python train.py --model="image classifier" --dataset="simulated grey scan slices of phantoms with and without marks" --train_examples=61250 --image_size=24 --crop_scale_min=0.8 --horizontal_flip=false --targets=["part", "finding", "side"] --num_classes=[4, 6, 2] --arch="resnet_bottleneck" --norm="batchnorm" --hidden_act="relu" --channel_attention="se" --depths=[3, 3, 3] --kernel_size=3 --stem="deep" --avg_pool_shortcut=false --dropout=0.1 --widths=[192, 384, 768] --mixing="mixup" --label_smoothing=0.2 --loss="cross_entropy" --head_dropout=0.1 --init="torch_default" --residual_init="zero_last" --optimizer="normuon" --muon_scale="match_rms_adamw" --learning_rate=0.0036 --momentum=0.98 --nesterov=true --orthogonalizer="newton_schulz_5" --adamw_lr_other_params=0.0024 --ema_decay=0.995 --magnitude_pruning=0.3 --max_steps=7700 --batch_size=64 --epochs=8.0 --lr_schedule="wsd" --decay_fraction=0.2 --final_lr_fraction=0.1 --warmup_steps=1540 --weight_decay=0.1 --adamw_weight_decay_other_params=0.05
Rows from block 5 of a small image classifier, named by matrix and row number. Rows with one number belong to one channel. Each number is 500 + 40 x the weight over its row's rms, rounded and kept within 0 to 999. All counts start at 0. Numbers have three digits each.
Before each channel's rows are labels from the 100 images, of 14976, where the channel reaches its highest value: "top examples" is what is common among them. Only what is clearly more common there than usual is listed. The data: simulated grey scan slices of phantoms with and without marks. In brackets: how many of the 100, against the usual share in percent.
# convs1: 3x3 conv (model.blocks.5.convs.1.weight, 96x96x3x3, each kernel summed), inputs 0-95
# convs2: expand pointwise conv (model.blocks.5.convs.2.weight, 384x96x1x1, transposed), outputs 0-95

top examples: bright spot (96 vs 16.4); side: right half (69 vs 41.6)
convs1.35:545524547500460499539508402519489437497493475492458457521483542510497495447468455499446496493418491468473487450448416507528481490495536474522534548535521528478531495481458462535550475474485481451366535522508480472513464535445427539502515509553539503534495499436550457414531389466542475506
convs2.35:503500500496426500450441534540544502567500485548491419500500500500468523541500575500472500546500561439500500430485500544532492467500564508509415513442463435500488500500530529549503500459507550449459506536473620537608442526492425436610554494489500413489465462500500500529500500500533500500

top examples: ring (82 vs 17); side: right half (67 vs 41.6)
convs1.34:470460476466620518542551498482523494412556445461471521516475482500458462469511542468518502489526444435547498532493509501507513505480513581481398516497569498506438487535487496501459536506503531564490543462467561485509447498473505444501551480490457589471404525548552535514544460459527560531
convs2.34:499516419500500481473448500589500535500418500513571500534486500490511500531467526616525514528533484530500428487580500500545480505500518423507462548469551537586523550500539545448500459500533481446546438500511555503413500476541549390508500535457500463408463475500500462518564515517546481508

top examples: ring (100 vs 17)
convs1.42:517506439512447483529452559488447528438488584490478449513416472501482530556471482507556489534442490545600615539490487517460465457497504492554557538508466575534488491518552539436558453578490489444483450552494484520491486592452514541532514486522488519518526504503446504487464520488469513484
convs2.42:500414533516500519532500514500500500500500504507461425554500463435485500450518506597436500505500586522508500549594530500394471428476500533506526511439405522488467500495500467448500483580500450543530500500386500500460472483442483564517500548500500507500496525503501536425498448500490507486

top examples: ring (87 vs 17)
convs1.68:496482444529481520590527539522475511551513491478471457471513475534480523601514462454484457508497457544570531504515517542551513443474498538494480486445487392514454481550590514549555521481552469522497453506467517536540531522522488537521460449500542418494625520469509453478499427483455530487
convs2.68:484506585593495480443528482535500488534575490500521563520438552454500478512533472525539577500401564500500527588497500500500500523481500377465488575442448570533546500488500543463500578500497546561500540539502500521525585556444500500471423504350478500500522417460450484500489571500523560492

top examples: ring (89 vs 17); side: right half (85 vs 41.6)
convs1.6:501548554538440510486495497471481537486496473607458545463494514505515547555426496545491532465452453484458454466489403528522436490432529449505518516524440535514505460490494422469521469452459493477507508467584452495464505516520481480469473522441507498471368545545588497527500458473531497481
convs2.6:524485500560473500500500536413501556431500529450500518459582481500499504500497441495472472521544577399487500450571500500470500544500500500500500500514624561500535500500500464572488506447473531533495491518519473492518534506500532500500563488448557500492517406493500497487420500500500486480

top examples: bright spot (83 vs 16.4); side: right half (71 vs 41.6)
convs1.80:486522491485564461495519507495522542490533518490525519520420542487462458539489489504485493484473481540496448493536414463571560513555563489513520571473503543531417457467547479552533508398519504532406543478531521477466471510519395562469452551506494484498480502487512521545585479481560483418
convs2.80:500500502505500511567392500483500487585511434526500541500438448500525508485500496500503500602432556503510500512490475500487489516503603500490493500526507517541445522474500482437479497459521490515493581427500534500500514549518507458518381472500510500549500500470439566500485508525500500500

top examples: chest (95 vs 24.9)
convs1.87:493524503535503480505479519510511539398505528540458519544502449507498605451464460466487489440476505547490524465511469509521492517441511538616577509514526563552502525458566547420528538507529433537436597543461471493494454527539557533464528505531525541507455503520469420516451493507511498519
convs2.87:500500500521504496500542621525500459419410543500483411500408500472490500502500425469506557500500413500542544500500522500504534471589486500549500489423552500500513500573363561500506557500450500500477500499484593533521483537456539592558465527500452519500500512500522589483575525441500500500

top examples: ring (77 vs 17)
convs1.95:499487435521574457489531461441542540415404474506473437508547487492514539513501506468500489517468453485464503513427505501491534587523477456566540496565477479518440485423549506450493491547520472472451495585434472458451481531459497481483449520547533567507422466470505538514458533426495490501
convs2.95:500500493528500447465500500506500492473425484529481500588496500497465488457500500530503500462495492500541529487436485459524500533521501500546529512618405508496500516435500500471505468471571500500500457500541460500533410473516519500566527482520417433551531529462571553500457500475500500492

top examples: ring (98 vs 17)
convs1.16:462497470492496502483506558439487525436461564543521541463419524504495486525484502485450497524454474488571504586502542524527499437523510518543503460450493465502459486525587630467558515489534470505467441541548524465534497478501536518494462547552439509512552460453478500386445539489475536460
convs2.16:504500500586477500507542520383501517500500530500537472519475500448542530461500495500512506488475480530532540578440500475474462500414518500497488520526495541525461500476530500459500503558562500500402564504500486607465479465441446535480477500466500515500490525500500500409500510507522485500

top examples: ring (100 vs 17)
convs1.66:539504535487584500499486606505435499480480527506494478477520482523507458545495481553586591501589535515489491512472489509489555497440450532485471484507553501575539529521492532470505510488517489496589484536416491545559499481509501502507517451471594486509484527639512457553552500487499543487
convs2.66:417540522452441493595477516512543535524505542641500554451500377510486573500480540472500500429554492526500500554527500454488500568467533508513470473504479530510500487500566517493595539534500547470519500477479431500500545468443557573425487476575548500441500500497445500551457530481524500441

top examples: chest (100 vs 24.9)
convs1.83:460494446513485524594477436452479475517512473490527528447448488568496456453453514481512570506445542469507516437511449482501486569550448513505535480517452525461484506515417453474505540484544564539450562506503544565481526487462526495555509513567505493477513514479531549503496345550530482516
convs2.83:620525492442532466500461500473510500500535491522500500500427465502475500464439477500458491505480525385372495449486528397497500500500500505526573452520500479449522500466495500445546500539496481460453513425457523517522452531500500493537599436500468566515530532452541541481495485471513464500